A small text-conditioned image flow-matching model, trained from scratch.
Model: 32-pixel images, text encoder norm layernorm, activation silu.
Training: adamw at rate 0.0011, 5700 steps, batches of 64.
Data: trained on simulated fluorescence microscopy of cells, 3.7 epochs.
Rows from block 14 of the denoiser, named by matrix and row number. Each number is 50 + 12 x the weight over its row's rms, rounded and kept within 0 to 99. All counts start at 0. After the name is the row's rms in percent of the matrix's.
# emb: conditioning projection (model.decb.1.0.emb.weight, 64x128), inputs 64-95
emb.0 086:61 70 36 41 43 62 57 59 68 45 39 47 32 21 50 41 49 67 56 51 38 48 48 65 66 42 57 59 48 39 39 62
emb.1 118:48 38 35 51 64 45 70 25 56 57 76 53 62 53 47 45 60 33 47 55 49 53 62 39 36 55 22 57 43 68 74 58
emb.2 060:45 48 66 71 39 55 60 59 47 64 34 45 61 48 46 71 44 61 34 58 39 54 54 29 34 37 48 60 62 53 27 36
emb.3 098:48 60 61 42 46 40 31 66 42 52 40 54 47 46 52 42 37 64 53 39 62 51 47 63 56 29 80 41 40 49 39 58
emb.4 129:39 53 39 47 72 35 63 34 58 76 79 45 56 57 49 53 76 44 53 56 57 52 49 42 41 64 33 57 36 51 87 52
emb.5 109:52 53 31 55 30 61 40 42 66 32 36 59 38 33 59 39 28 58 54 37 59 50 54 65 55 46 54 45 60 48 19 42
emb.6 085:45 67 50 56 44 71 39 42 47 44 33 49 43 39 60 62 40 66 59 40 37 43 52 34 31 62 32 50 78 56 08 58
emb.7 111:54 50 66 60 49 35 49 61 45 66 51 48 65 51 40 47 47 46 41 53 56 54 39 71 67 52 59 41 46 24 63 44
emb.8 102:65 39 81 49 64 42 57 61 41 45 48 25 67 70 44 49 66 50 55 40 68 56 39 61 66 41 60 53 31 30 50 41
emb.9 070:42 54 62 66 51 84 62 57 49 43 43 73 33 34 64 48 42 59 33 34 80 48 58 55 40 68 65 56 74 67 25 60
emb.10 077:33 43 26 54 34 58 48 31 33 57 54 57 40 31 32 37 59 46 45 50 34 42 44 49 47 37 53 58 47 45 73 47
emb.11 068:67 70 51 49 60 48 37 76 57 52 59 53 46 32 45 36 51 63 52 45 36 47 47 40 45 52 59 54 71 80 32 52
emb.12 195:49 46 60 53 36 53 36 63 64 37 34 50 62 42 43 51 37 39 48 51 52 55 42 59 65 34 65 39 48 43 45 43
emb.13 129:66 48 49 52 57 53 60 35 46 59 52 60 35 63 57 61 47 59 50 50 60 54 56 26 24 60 33 49 60 53 43 56
emb.14 108:67 50 61 43 32 81 25 53 72 39 28 53 30 29 55 37 38 49 42 50 42 50 51 46 48 56 61 63 66 64 17 55
emb.15 106:23 48 27 53 46 45 69 49 39 65 70 37 51 58 62 57 66 39 54 58 36 45 39 60 58 48 51 42 29 37 69 29
emb.16 116:35 40 13 44 52 39 56 32 34 43 44 56 36 41 54 46 44 51 57 47 60 44 56 44 54 59 26 55 60 60 47 63
emb.17 128:66 47 79 54 38 57 28 68 54 40 45 54 58 43 48 54 34 49 41 53 46 50 42 54 73 52 67 37 44 36 40 51
emb.18 121:72 65 80 43 44 61 38 63 66 58 59 55 69 43 43 32 55 42 51 52 39 49 41 57 80 54 66 48 47 38 47 48
emb.19 094:52 67 73 47 51 48 43 67 64 47 59 49 42 51 53 50 63 59 30 69 42 53 35 52 61 62 53 47 46 42 54 48
emb.20 076:48 62 06 49 49 51 65 47 56 63 61 58 40 47 52 45 45 50 51 49 63 34 54 51 53 57 46 34 46 47 88 56
emb.21 085:64 55 55 39 54 57 38 42 42 60 50 53 43 57 44 50 37 61 43 50 30 58 48 33 51 54 44 62 73 62 00 57
emb.22 071:55 31 65 55 63 69 33 55 53 33 35 65 45 64 43 60 20 42 59 38 47 57 51 44 51 69 58 77 55 47 35 37
emb.23 095:44 68 36 45 36 54 34 54 48 50 50 46 67 41 48 38 59 44 59 46 41 46 43 72 69 41 62 38 39 42 81 41
emb.24 094:48 56 52 49 35 45 19 34 37 29 38 36 57 41 47 28 29 46 67 52 40 41 50 57 54 24 47 54 53 47 04 60
emb.25 067:39 35 56 35 48 55 63 58 72 51 80 58 50 58 48 37 50 64 60 48 75 63 47 53 65 55 46 50 48 39 74 45
emb.26 114:45 37 39 56 67 48 81 41 44 53 68 57 62 64 55 57 63 37 48 56 52 46 57 30 29 64 43 56 51 64 77 49
emb.27 066:58 60 52 50 56 42 22 58 37 46 43 56 39 62 48 41 35 35 53 56 42 30 40 75 73 60 79 42 54 59 27 40
emb.28 106:20 64 33 40 47 47 50 55 41 50 67 55 62 37 54 49 68 37 52 51 45 44 34 75 65 42 57 41 14 36 67 39
emb.29 128:57 35 54 54 46 61 36 46 45 43 36 47 42 58 53 60 39 57 49 43 68 55 57 27 40 63 38 77 81 68 16 69
emb.30 103:72 67 56 63 58 47 51 44 69 74 82 56 51 47 61 53 58 54 38 56 36 57 56 34 42 74 57 53 54 39 71 60
emb.31 118:53 45 54 44 30 70 28 55 69 38 34 59 53 47 38 50 28 51 40 40 68 53 58 51 68 45 55 51 52 55 21 57
emb.32 129:54 54 45 58 62 40 61 26 46 64 55 67 42 53 59 51 56 55 49 50 54 55 48 27 32 67 30 54 56 63 55 49
emb.33 111:59 42 53 42 32 41 41 46 46 41 33 45 67 39 54 39 34 56 57 39 50 44 69 31 42 57 36 68 66 57 26 68
emb.34 082:09 71 61 56 63 54 56 40 47 55 70 39 37 31 53 59 66 42 63 63 33 49 45 72 49 47 36 42 26 40 55 39
emb.35 134:46 43 54 50 39 49 27 66 55 45 31 45 60 45 41 49 26 44 44 55 55 50 51 65 75 32 65 39 36 42 41 49
emb.36 073:54 31 65 46 56 58 44 58 35 45 31 43 51 57 47 58 32 63 59 47 52 31 50 49 51 48 41 49 65 72 13 63
emb.37 073:45 47 60 45 37 47 53 67 61 58 56 27 62 43 45 47 51 66 49 46 45 59 45 65 81 48 72 60 40 46 61 29
emb.38 091:47 58 17 64 58 37 59 38 45 54 58 72 52 64 62 45 47 54 54 49 54 57 62 44 23 61 34 56 61 52 62 52
emb.39 080:44 55 60 55 40 61 34 44 52 45 32 59 53 38 45 43 46 37 47 52 47 41 51 54 55 57 73 46 30 60 54 64
emb.40 061:27 23 18 29 54 55 42 73 52 65 26 58 47 36 38 41 46 58 68 44 48 64 48 54 42 44 48 48 37 50 29 54
emb.41 061:57 59 64 50 43 44 61 57 32 66 57 73 58 27 52 63 44 53 30 55 33 45 62 55 57 52 56 57 45 54 48 47
emb.42 091:33 40 32 44 60 36 60 43 29 45 51 62 40 50 53 66 43 58 60 38 65 43 52 47 37 65 27 67 54 52 48 49
emb.43 096:47 56 69 39 32 68 39 62 62 51 37 56 50 36 47 30 47 40 45 50 35 49 45 61 67 43 71 59 30 54 49 46
emb.44 085:51 62 45 55 51 51 54 59 53 52 55 57 48 44 52 51 74 55 42 46 34 46 41 51 55 51 51 50 43 36 38 41
emb.45 108:53 39 65 45 39 50 38 68 65 37 36 42 57 51 40 48 50 37 52 56 50 51 51 52 65 44 66 44 31 52 52 58
emb.46 090:51 46 34 49 49 28 62 24 29 62 59 49 46 56 46 61 53 71 55 49 66 48 51 49 40 63 27 59 75 61 59 59
emb.47 116:60 37 36 43 62 49 50 38 44 40 44 41 47 37 48 54 59 37 60 48 51 46 49 34 29 57 25 60 63 60 41 58
emb.48 127:42 37 42 51 65 47 51 33 18 51 52 52 43 67 51 51 45 49 40 45 60 45 48 23 33 56 24 63 74 55 42 55
emb.49 080:58 57 67 43 53 38 25 71 58 49 47 43 42 46 44 41 51 41 52 52 36 54 53 50 77 31 53 39 39 41 18 23
emb.50 083:65 63 63 47 45 48 37 55 60 51 38 49 72 28 39 51 60 40 41 67 25 54 37 57 68 35 72 55 35 44 27 40
emb.51 071:31 45 43 53 66 54 76 58 44 49 57 54 46 66 47 46 56 72 61 67 70 49 57 36 46 73 41 42 49 63 80 53
emb.52 181:49 50 47 55 59 53 57 44 33 57 43 53 26 63 55 62 42 59 49 42 54 51 46 50 38 69 32 54 66 48 35 43
emb.53 080:21 46 34 44 34 61 65 46 59 42 54 55 55 54 51 33 43 48 58 57 46 71 60 63 49 32 43 53 40 37 69 30
emb.54 089:69 53 50 37 63 63 55 46 52 49 55 43 44 49 57 37 43 59 40 44 62 46 81 33 40 72 46 68 60 46 56 63
emb.55 102:67 45 62 50 33 47 52 50 64 45 65 43 73 48 52 33 62 47 62 51 50 65 40 64 59 48 60 47 39 45 72 48
emb.56 065:40 54 51 53 51 19 46 42 58 64 54 31 71 72 40 56 67 49 52 43 51 51 75 67 62 39 47 61 41 39 46 62
emb.57 104:59 38 44 63 60 42 67 41 46 77 54 48 64 69 44 46 62 43 48 54 39 39 52 28 45 57 31 69 43 64 64 56
emb.58 085:49 69 54 41 46 73 43 76 53 55 44 37 48 33 40 41 44 61 55 60 56 55 53 70 61 59 69 50 44 43 31 33
emb.59 078:68 46 53 58 46 58 14 60 51 29 49 83 43 48 61 50 47 51 49 34 73 56 48 53 41 42 59 48 54 51 37 39
emb.60 086:48 46 65 38 43 45 38 66 57 29 44 46 68 60 59 49 56 50 60 46 65 52 55 30 34 64 58 62 74 67 41 58
emb.61 079:56 58 69 51 58 43 68 67 49 73 57 33 49 43 58 46 64 60 65 38 58 55 51 73 58 30 60 52 40 47 67 32
emb.62 079:54 59 62 37 67 23 55 73 45 51 61 40 79 70 35 42 58 56 67 51 51 29 48 60 61 51 52 40 49 41 49 49
emb.63 088:47 51 33 59 50 51 57 26 53 43 50 61 47 50 50 42 36 38 36 54 47 38 49 50 49 63 49 53 64 44 57 47